Weights of a small contrastive image-text model: encoder arch efficientnet, 97500 training examples.
Rows from block 4 of the image encoder of a small contrastive image-text model, named by matrix and row number. Rows with one number belong to one channel. Each number is 128 + 24 x the weight over its row's rms, rounded and kept within 0 to 255. All counts start at 0. Numbers have three digits each.
After each channel's rows are labels from the 100 images, of 14848, where the channel reaches its highest value: "peak on" is the class under the peak; "responds to" is what is common among them. Only what is clearly more common there than usual is listed. The data: made-up ball-and-stick molecule models.
# convs0: expand pointwise conv (encoder.blocks.4.convs.0.weight, 288x48x1x1), inputs 0-47
# convs1: depthwise 5x5 conv, stride 2 (encoder.blocks.4.convs.1.weight, 288x1x5x5, trained with AdamW), a 5x5 kernel
# convs2: project pointwise conv (encoder.blocks.4.convs.2.weight, 96x288x1x1, transposed), outputs 0-95

convs0.117:107128158163176158094142140148145111130113141132120110124131157157140122113183106134099159131118141175137104100108132116068089150136142130134102
convs1.117:134158170158171161155148157172143150135152154151118128112140136148130150125
convs2.117:115136102077130160100116141167131133155128130159082158099108143053133145143150136137174139122126111120132122091112142117108146111142125124116135102078132157154173143132096090145130115098119132102109155147113115112117088123201166120120134131114184120113128145126088102122143125146139130136
peak on: grey ball; red ball
responds to: space-filling; balls: three

convs0.97:120114088067131144128169140144134156106127115117123115142133108132104138118069148118157144132140100136137122131075110100159117153136085115097168
convs1.97:131117124130127078122151151122095140162172128108158179156144121099139136144
convs2.97:169089093148110138137143156193143091128137112163114157139169139141149113157116112135088124141176147137167143121126122133117119151110091150099164145085170162146137138176096097130102113124122133098124075121150123112080129139140137159128111091105118133138112142125110128131105166110144144118
peak on: grey ball
responds to: balls: three

convs0.229:093135113137173138064118098127099114153119120124121126114113139098097140113097136160149125151121181079103122116184133139144120119144151136106138
convs1.229:135103100110129113124130097085101125121103098126089124116109106095095109081
convs2.229:165139130119117142160161170178144118130095159133096148166156175160184155136140093114103120155142125137155105124105103098108130095122146147139140124163106164131145115162132124116131098120129120131122107129110128108135128179137135114138107106105131151077101090125103078086117111107163122106
peak on: green ball; purple ball
responds to: space-filling; branched; green ball; purple ball

convs0.130:112105126129104117108127162160148168096127105144132112097098120091127106091109169121110138131143147148113124091085109114139092087138082148102150
convs1.130:111127119123083091126150162129122163158156140116165166171134102140137120121
convs2.130:193120146110099119133144179139155111180184129194126105124182090178178103129100115131152155114172124142101138112141132127134118124089154153136153140130138152145145119116151127154098131152114127124132134148125146117107164139128130112108120129136136109123120158101106108138149110126178137104
peak on: grey ball
responds to: space-filling; balls: three

convs0.230:138166133099139062134126162114122152148123089143161147130169148127114133113125147090133122129135115138113123129126110114066108085116125108145179
convs1.230:108132153135129144143102113124144100089109140137101105152148136127136127048
convs2.230:154105117098151122135151136128151117134098150121098109145141125117163191147154112102084081095112161114090101148113083098073117092118161127119129121114104124150121129135118128095079124102098126134123104111133125139157087135141149113136128152145136125139131135167095146078088144177146133141
peak on: grey ball
responds to: space-filling; branched; balls: twelve

convs0.94:159133108094110100143148123130093143107135091099156104119154110137142168107090097141108134159120111099144129140150151138097080173163144113156137
convs1.94:116129112103105087126099116111128146154156121076122149174161134095129154126
convs2.94:143112132162148148122105129141119124126117111133141125136124122115121134142154141128090109091123126160160126096131144149178113116100124106142137098109087103146115101155135099132047121149128102156114118086206073157085144111166170112120122115137157132147140152119121124158089122132124138153
peak on: blue ball
responds to: blue ball; balls: three

convs0.51:129135108099162080143111151142138164134137128096126111118151162116122121068114120115153131139098159150130085117185111153089155142135137119155115
convs1.51:122163143145172143156120110163136161106108136120147131088121150162134126175
convs2.51:121157097091141124092097153111104144142104104155135151106091119134120103128109152157109110157106119147136081078090094135112097128101137145127149139119142153104149139160181074172141142137115122130141153155109145153160117137125155129089101140137094104118110161131097120162109089132115121086
peak on: white ball
responds to: orange ball; balls: twelve; balls: eleven

convs0.21:149102142148140120119135159165084141134139139104129119128116133137162167129131141081097117187136103068162149118112150138105130160154140107149103
convs1.21:118112111107094115132141150126111126151177162119149167164144090127164153122
convs2.21:137119125129129131117136124128111128145129116133146137119140115126122140145127120120113116130129130119114123134134127119124128141137136138128139059116070070146193063131184107063066057082115151144157147049151095143134125132148125141116118130127125148126130138122127144119140123129127132126
peak on: blue ball
responds to: blue ball; balls: three; small balls on sticks

convs0.122:084127154140100148148126128155098141092121117154104117132117138167117134142169122138128149156149086160149101134103115163146088146153072110152139
convs1.122:129117133122088136090146143133130080154158138124145152082079123116116146149
convs2.122:121119142113158168137123145138093112131149139133152105148115106126110137122104154128121147137112120105120124103131147142151107130112086102132152077102111097122089097102127099158142104105120090133139136085110166088135138117130129131180153119110138099190115143067159119145117075125148190124
peak on: green ball; blue ball
responds to: space-filling; balls: three; balls: four

convs0.189:126126098127160138082136130132103095151152127120132152162145125130100185172110145156121134154155162133117152124121182115167153167147130120122148
convs1.189:124113093101133078110125105124132126120112087078112088112098111129121106110
convs2.189:172149125139114132125134164152107135175158108124166131138099105111192126159139158087113071128107143134129077107132153105069091105121157123143124144096111133113138137125162159163151125129169130127137131146141106120130159122109139108123116173161133121119140126149086143140112161142141087101
peak on: grey ball
responds to: branched; balls: twelve; space-filling

convs0.25:169116164119106158145148155148109095140123133142084108149132114110139147175128113152107174144116104172093127125116113088097113141140124119097164
convs1.25:165151148129147150123108150143146101149147143165168176171133126143149126112
convs2.25:136074153104087191166145130154108096128139150175159109176165118166142136098148143130137136144125137117138104136172097101162126150153144131135132151143140141119109127122123106102103159144111119128098156170140146145151134173165144115102099137145129114128148136141118140165155165157106142092
peak on: red ball; grey ball
responds to: balls: three

convs0.220:173124114108157170157178145144107160095139148128117148143148117105144153138145136089137121150113108179122141118084131123162165137160098120120119
convs1.220:111126123124148105149142152119140120155149087134182158173129145158169125135
convs2.220:186104108147107120112144149192115106120122123167148166165154118112114109114099125149135160164169137128124123135131115155146094126115109111121135104117141170107102152119120084107126133120167154118094114128129131128118125103161145125082095096081113074154121108090102131173119147142142110119
peak on: green ball
responds to: balls: three; space-filling

convs0.162:126123121120091125111102144135125112113114138059161117146129168109138132062162150154098159130074129143150112151111107135131145136149117149137152
convs1.162:118129114108112100129142143118107162152148092096130138110062116126126089100
convs2.162:132137166117087136109152136164139139113161116115145124114148101120102105123145094098104134134159117088077125185140139094099119141130175126138150134102142090134123121108119103097116118107109121092111082136126101169090150105136144138135134108129111128176147156176129166080121153150161150112
peak on: purple ball
responds to: purple ball; balls: three

convs0.79:107132130159139148084151126119070147133144154135132127125131112119097104118129167150133146130102116157144083114127106127161138163132061112122081
convs1.79:133095087099119115075122136136117121147149127138137138115079130128100079106
convs2.79:133120122144142099134103117136107136135104112136109141120132121094083126125132126143155113131135141134158160112139134167190155164106121109126091138096162128159115152095090147119123135084109085153123154108122149135108168102142082156157137176103091140183127139103137128150132085162124175121
peak on: red ball; orange ball
responds to: balls: three; balls: four

convs0.14:162127108111165099127096175142134089112173110091131115162139127113120142133096123135101160148156108112174121146116119141149140163151105084145128
convs1.14:146110097121112107133116125145122145135153148105141177174165126132168161157
convs2.14:129142141098131153146168118141129090137111120098131149145099134092103124105153130130138145126133112127130151167103118154151118117096129116116110129104116115105093109140139072073080082146139124124107168094146086148144124103124118136135130077136102135121079108135119148137116034121119121128
peak on: yellow ball
responds to: balls: three

convs0.73:113127126157119153080122088150075151121127122164128139152139117143166096103129151139132130116138091149144109104092116148178151107129075140147132
convs1.73:137131111121125132111087067109112082096114132101081124140145119119140150139
convs2.73:072118132082147108129090103117104129136096105117127116135152140118145128102144133152133121141122149102171146129171137158177143138127096133136156135105087115107087145083121098116105128152134075115111135109111116093099156110167129147089129129081134159148155159113119142130127109141091121183
peak on: white ball
responds to: balls: three

convs0.92:111110096096103115137152123112142137106076133095147111159116164138112116100152129127157183150128130122080103142140119146164124181123135120095144
convs1.92:148151135102093163098157121074151122116126122164115125146151138149157150152
convs2.92:080092135149159087140135165119103115111119102106125115150145096105112147147127129137096100159149165137121132121119117137111168117119121164117093176107097157113129105144143196114132098172103136158166134163117127139171130146156146159120116136119150144135146110106151130128098119139116116196
peak on: orange ball; grey ball
responds to: space-filling; balls: three

convs0.18:150105134134128110120135148161084124124145096113123108131138130142164180122113139102081127184120100075153137143120128133119125172150137116144079
convs1.18:136131108120127108116099146127107121145165150120151177171165109160164150135
convs2.18:129125125120134106129130126156119114148140126108159128159114132139123139123123146127116145117122127111122142155097139121146125107126108128132107107084093105120173097145154098025084036102107153135147167050145132138152124125129121110139134118128109111152100119140127113143116131130135105152
peak on: blue ball
responds to: blue ball; balls: three

convs0.253:128116148100127139120161087176117169101143146116090125154138134155143121126121097134099129086157108158116164119135135126151147069139132096168127
convs1.253:126139138126085123130147148135099087107137141120079090089115143125097090126
convs2.253:125106121122153182119116075104106136110176114109122087117103143149134154145110089141163089157103111137152134147153122095137117169136156186143157135133139129136117137088108114128133143088140107126135167096133140104124130121100113120139119132138106121099093107086152072121165129110152139178
peak on: grey ball
responds to: balls: three

convs0.120:151107118125106112134137083131131150080153110091092108134094121122096115117113109105125109099117143086140077094132084152101105140134131116100160
convs1.120:135145108084105123114115115145110105121165156126109161145159113138167174103
convs2.120:162131148130116144160136168116131120148154145139104132125171082191160126146160142141111105106123142115155129175116147136139148128166125148120103123138138133142111100093109143163150113162143149121158097093145151136147131138149115141178121142165168110145132126125086154170149108138104127197
peak on: grey ball
responds to: balls: three; space-filling; balls: four

convs0.62:160108137128087117133124152148111170122088110086081103108114147157074105128119123135138146122114120132155143153103115140141104075124149133092155
convs1.62:119121148160131125160137143136116154148170142153153174133164159149144131172
convs2.62:125150144176135167112165171138132155168182162153161136136175138148157122131178141110127145113145107149145108126120130126151154141134154147122132148094102127139132067143103134101122152113131107132126134129134107126109131152113088093133134131191174142161165141112142156127132089150137116092
peak on: grey ball
responds to: balls: three; small balls on sticks

convs0.123:143113125086140114144097164155120176142146157128109091138123151146127083117142127154135172153175124151080126127139108103140123148131139115096168
convs1.123:177155120152132122087121148129105131150150149134153160172143108136157162140
convs2.123:134093113131169105138150123180089107121102141117144101111131109111068139157126133123121138134172124124120144129124102149107138113108101114144115156090162121114119092133113167098148134135127117108126125105138119162141128152134130168096138108136162094087160110080083146159064129146107170152
peak on: grey ball
responds to: balls: three; space-filling

convs0.7:168080107117146147111129151128108124149133146112129123148104121135117115131126151113138167164117093173115131115070147085113131172152114103084148
convs1.7:125152135115109138139152133126138173149155141154167153153158168157161148154
convs2.7:089140138093106116106171143131150139128149084131133119145127085125076126142130134095139091138127113120130140123132126082151143128141096152132108150118118135148149173105138103103079132122156134121067100143144152186129100116201165129109115131114125091115104134120087142139144126133168122111
peak on: orange ball
responds to: balls: three; orange ball

convs0.232:114132105129096103083109078129116110145160157156152096154150160160163189111120104134109112156134123133148101127136150107130120135100097138122151
convs1.232:100135134112125115126149164145120103103150164115141118167167099149167167140
convs2.232:150106091083106099125122127079070103076106180101121071107085123115093091154106108125135148112140127123092125145107138138112136153134121108130082136125143149132116137143118096149160128103143124104139111152132132129146103105150131152121111102139087143129095165087138086156117121138153145143
peak on: white ball
responds to: small balls on sticks; balls: three

convs0.29:168116152122121143102132099113091160090135133118111129122135147134094131160115132134117115179103146175115132095135155141160145116160098116119063
convs1.29:140146121099112132101083074079116074102119126126128136145135137135144138128
convs2.29:133157149106138114112083074127095149176088132148132082155132120121115120096108106146163167133133116116155112136165146141123154125151130155162143144138118160111139083107132115107080130128091114117135144149111126119132168149129105135141168118143173102144130158118090146136135058139092121148
peak on: red ball
responds to: balls and sticks; balls: three; balls: four

convs0.260:148101112137093112093097082127096126154111169155141102121107190147163151097129094158125136144130131136120117138134119141118069120102119141137138
convs1.260:137148135086110128139148139117115104134160146103139163186154103144162153144
convs2.260:126095136123114090092130139138057132078113112084141100119102107107096117123093079107154118128140128122113138119095165128156095127171105128134148124126141094093131152119098089148154155121128149095108129152125121158125149136151126137133057132118087134118141160104139114099125163150114106116
peak on: white ball
responds to: balls: three

convs0.286:164125112122130138097117112095141122114132158132134156169148131110180113127144154142089166117155135083163129087122111111094153126129126073103128
convs1.286:123134128118117117089120140101133106159167161130104173169161136116143160154
convs2.286:169143134119114147123137163138164144144052098091175115133095116161164171131120146109117121137145125119108124137104154112114142128166113114110153120117127155128128146108114122129135133107111101148111126111171092106143107081129171124130174127187102141091105110136163179132130103146105122130
peak on: yellow ball
responds to: yellow ball; space-filling; balls: three

convs0.64:182139118112146111152151154100158108107129166121128121108119140139128106122120077140126125133147116146117136092146081128157127174181113136175103
convs1.64:137126086088104119107117119120090096146157151094113144159149107120156161131
convs2.64:129142128147132143157148143113083120146119139119139112115114111118149134122113128141103169108096126115112115120153153137111132158128141131148141116116108109117142085172115126115113136148151107110122155130117121143120104113110094103124058088146114100159082049070101118091127080081116097150
peak on: green ball
responds to: green ball; dark backdrop; space-filling

convs0.24:144138140117164130158077120168137131126152141113139149142147135089096116126134110171107143136116060093156123156119166118113161131117095158120116
convs1.24:084100108126091091086135137121089121138148142115139154154156103145151150128
convs2.24:154170234144140151152146061204078124103088113115027121181097091118115164138136129118110126120128139109097127149130128118137140142128125141141120125113137123128134129138108134136136134133134132120126136139131118123133128123126115128129130142120117143119122123146131122134105130119123113116
peak on: purple ball
responds to: purple ball; small balls on sticks; balls: three; balls: four

convs0.281:175148159150140133102141121103127127123139129109095117145159131138151151159153130153116165198103095172114122137090129104109101153153127108132105
convs1.281:108103120103110096098132127079126086142159106123095139146097138104101103119
convs2.281:116134130147104087153076108101145170146142078125119112088092144088152116127107121141110126146125131125151146056134169106111143079147113152155128087084123105166132141130158144139129119152148133127128115121141123117114135124142115121128097126090122139148103145155181143175096149132099142160
peak on: blue ball
responds to: balls and sticks; balls: three; balls: five

convs0.55:165140124155146105117119179123133123163089093089138118157114121153110115101169112116112131122101137171090144156146096152164151107105137104118117
convs1.55:120171158151133152135133133176161120116142181131117124116112117169146108101
convs2.55:150141105126201153126130139113158125153097125129118123142126161107151118096202087145121125110148136154132130136130112132156135099128163125113170117080130136135132084137159107112111155128137151086109157134140105141117134162131192067097149152133128148104135130128115121169106152125118123105
peak on: orange ball
responds to: orange ball; balls: three

convs0.110:121133129148160119138153151136079120103161104089130120127124119144164166128087176129117140124148118104160084129130154131149155162183144133127104
convs1.110:089096109103107114145134143145122137127170150125145154179117101126142154087
convs2.110:171114121126117136129146160143097136112145102130116156148131141146125126136122119113117157107134119146129114125142140141161112112115128113140135062101118072133133126202153054140047101118093087104116133106162127111098120131162141129136148100154117117135147128108123123151086106142141127150
peak on: blue ball
responds to: blue ball; balls: three

convs0.263:138126142155159152132142135106151158122141122134134146105069096139151165077115145132105155124111119115125152194146115076137154136110118114139152
convs1.263:132102096101090105117136141105096130157159116117142158164154096117123152163
convs2.263:131134123115126116141144134125138136129145138125143135121136145136124127142135124145123121114123119120077142153106137111135119111138145139145123121137147084097111145167083154139079137116186123182142143164079172110117184073163137113158152121076123129102170183180089123130111139111129153131
peak on: orange ball
responds to: orange ball; small balls on sticks; balls: three; balls: four

convs0.36:144142095099140132115118129094121094120150153123113147190150122129163107134131141146115157114146139097144147094134098125093125132147139050098113
convs1.36:115119120119101124104124127139094140166160171120169169158148097161136127125
convs2.36:106153128126096183126113154143091106130121130106152143123116158140114147126156145118096118116157130088117159160113106144121128130132102130152116155146136175141122118099117085139126127132158129116094146129121117161091121119118173140168134119174057182080114100115129172131129087143113158112
peak on: yellow ball
responds to: yellow ball; space-filling; balls: three; balls: four

convs0.265:154114094121143129122121099091150127121133156137133164166159125106165117124135172158107166124144121076157130080127138121096158120125114080123111
convs1.265:109138100111116108108141144100122115139165139114133165158164116154150171173
convs2.265:134149127112128174101098149134135167148061117139170114137080138136131192127115108134111115143139135112122135134127112135117141114116136129102160111149178136144150166090123137134121120128123099146097096154105130114135123106134146080176125126163119155107100084153158194126130097161124133114
peak on: yellow ball
responds to: yellow ball; space-filling; balls: three

convs0.182:152137139131139143133128121144138146126131133123134123129115120121147131169120178123096075122126168141115019133136150102119162138131133144135133
convs1.182:117122125125102132138111116132108104125163158124122159169174114100177170135
convs2.182:107149140095143150160160135102115135053143101172157168112136178116158130131125123113119137132108148125122133147120134126126124111132111125147130125156090144147121133124120115159153147115094134143122132138131099140109145156134093202147137140132127060178158096135111140158143171120175127148
peak on: red ball
responds to: red ball; dark backdrop; balls: three

convs0.238:146116145139154142129131163100143142113167105152134141079058117121136160073131129140132167132112123136123145187140136097142120152121119101138121
convs1.238:146123110093099098103099129138096115149159142095118148159163106111140156158
convs2.238:157148116150130150128110134132136115116144126100123115140149118134108155121109142115123117109112123132136112133151120141124132140141099099135099124127103093099099133146137159117079101110157113130131159163105201134139183084153128127141158057082137110115168183132072122157108093123149151137
peak on: orange ball
responds to: orange ball; balls: three

convs0.132:125114112127094119131100074085100129156157149183130116120123191162149141125095119123111124122116105118127120115124148112132097104097116171158127
convs1.132:129134107105111118106124168128119120162177137105144166171124107128164116094
convs2.132:118097099150141118105064163154071154121099073139137087123078120079041090127125112127116109121118120144132141099160128128127126127128091116121116110110133120102129104134111111132134141134129117133120123117153124175109166125094138136134125129151131097116148161112121113102119123149158143085
peak on: white ball
responds to: balls: three; balls: four

convs0.17:165163113144141148148135122125157144139136150124148120124110134130134117124130086117113093130155130137139140104144104134145132183207089157171161
convs1.17:123112122126122128110139141106111130140152157120156166164169087116172172141
convs2.17:140126123141138119122133131147129139107132122126138139118123120130124126134126125122125121124140133114108125136117129121119131127135109142133123130128137142131129138126122125133127122120111142129123114148126128126129136112094101046091040096122110033140112108072089095061079085063098099140
peak on: green ball
responds to: green ball; space-filling; dark backdrop; balls: three

convs0.22:113108158121101139090077140111127124079107151135127125178124148124117086141115134105128123163117145129069152125130139114083106162135108091120138
convs1.22:132108093085127131127103092088138143149142132094126138145140093088091108119
convs2.22:134128100140128110129135120098120165161099128140082109102135145173134098118156140123165146138151134141152113125146157131109153135094129157147129095129121135170142110139119153120117089151137085135105130134165133143127159068100100146098146128142200150170159127132137137135126082141116152191
peak on: yellow ball
responds to: balls: three

convs0.26:144125147144124142131121121132141133105164127069083132160143114130127148121096156151131119129147117098158093192139118123150151126154168125080160
convs1.26:105134101130122118178159147149125148153163132134174154158129114168143152141
convs2.26:137111122117132174139170128121088163116127135095179187162139152099139119155128120114098187131161099117115146144108138118145113109151117159135121096113145133123145101162079091135092152138118107097102127126111111178102146132101133121152123087138128177144183126130127136128142131115141159137
peak on: orange ball
responds to: balls: three

convs0.6:125162142144128152146130123161144136100158130103130128133147116119131156129125146141127081130122156126142040179153122097147148103139156114104164
convs1.6:118119110106110124152161152140099111138157159108124176181153121132145162136
convs2.6:118122130126125169142144173100088153070164061162154110139157167124185112129141083111134124099162092120092164156104128133131126144140123153115125137127141141100117100135111089141143134157141120159115137127128149135138127138149106163137118129119137135181166134132097136172138144086145129132
peak on: red ball
responds to: red ball; balls: three; balls: four

convs0.190:122095147151099172087145117140073124127147108144133160156093110165144097125133133137111101122169109134117140153150149115143128085114085142159129
convs1.190:127116107113126132090087088109132109091087081141136123108089134142145137128
convs2.190:146131092080157121066125107114103141146113088159110126101160109132133129142142084155143173131134123136128128135169147178160137136120120159137119135090139130108137088121085122127124128110095065119101117132113134087123123108126150107124135120089147156151172126146101149118140087177118120151
peak on: orange ball
responds to: orange ball; balls: three

convs0.226:156070097088096100152142130138139191090106108106151109146136153116109117102156092099144139111124122154133117128117132131141129148118131089102153
convs1.226:083135160141125124131116150138132148140150146142171166170135130139168144169
convs2.226:149129115133106098128090168189145105133142094149112151128160088110151176135132123167112155146156112109153124130123141113098121136086109139133131149099154155160131139157127131094158136129140142165128096118146148107115152144179111138108076119131141118136082106113100128123145165161130074098
peak on: purple ball; grey ball
responds to: space-filling; balls: three; purple ball

convs0.275:126151130107104114104129148154138161095084131110110102094103156141097103099163159124106173111155135159116124115108113107085092151110124115096120
convs1.275:130070119103098140118153132104152093150120095098093109109107104129129137105
convs2.275:107123120104100102163124090122192103100130121117132152167112122123082168105113114096118105125149136150122146120157144127149093092108096126124173116115148173096129133108157108133093135117135128155122122129102132134148158124113133177123111134078134107153073103136156160134061118130128117123
peak on: grey ball
responds to: balls and sticks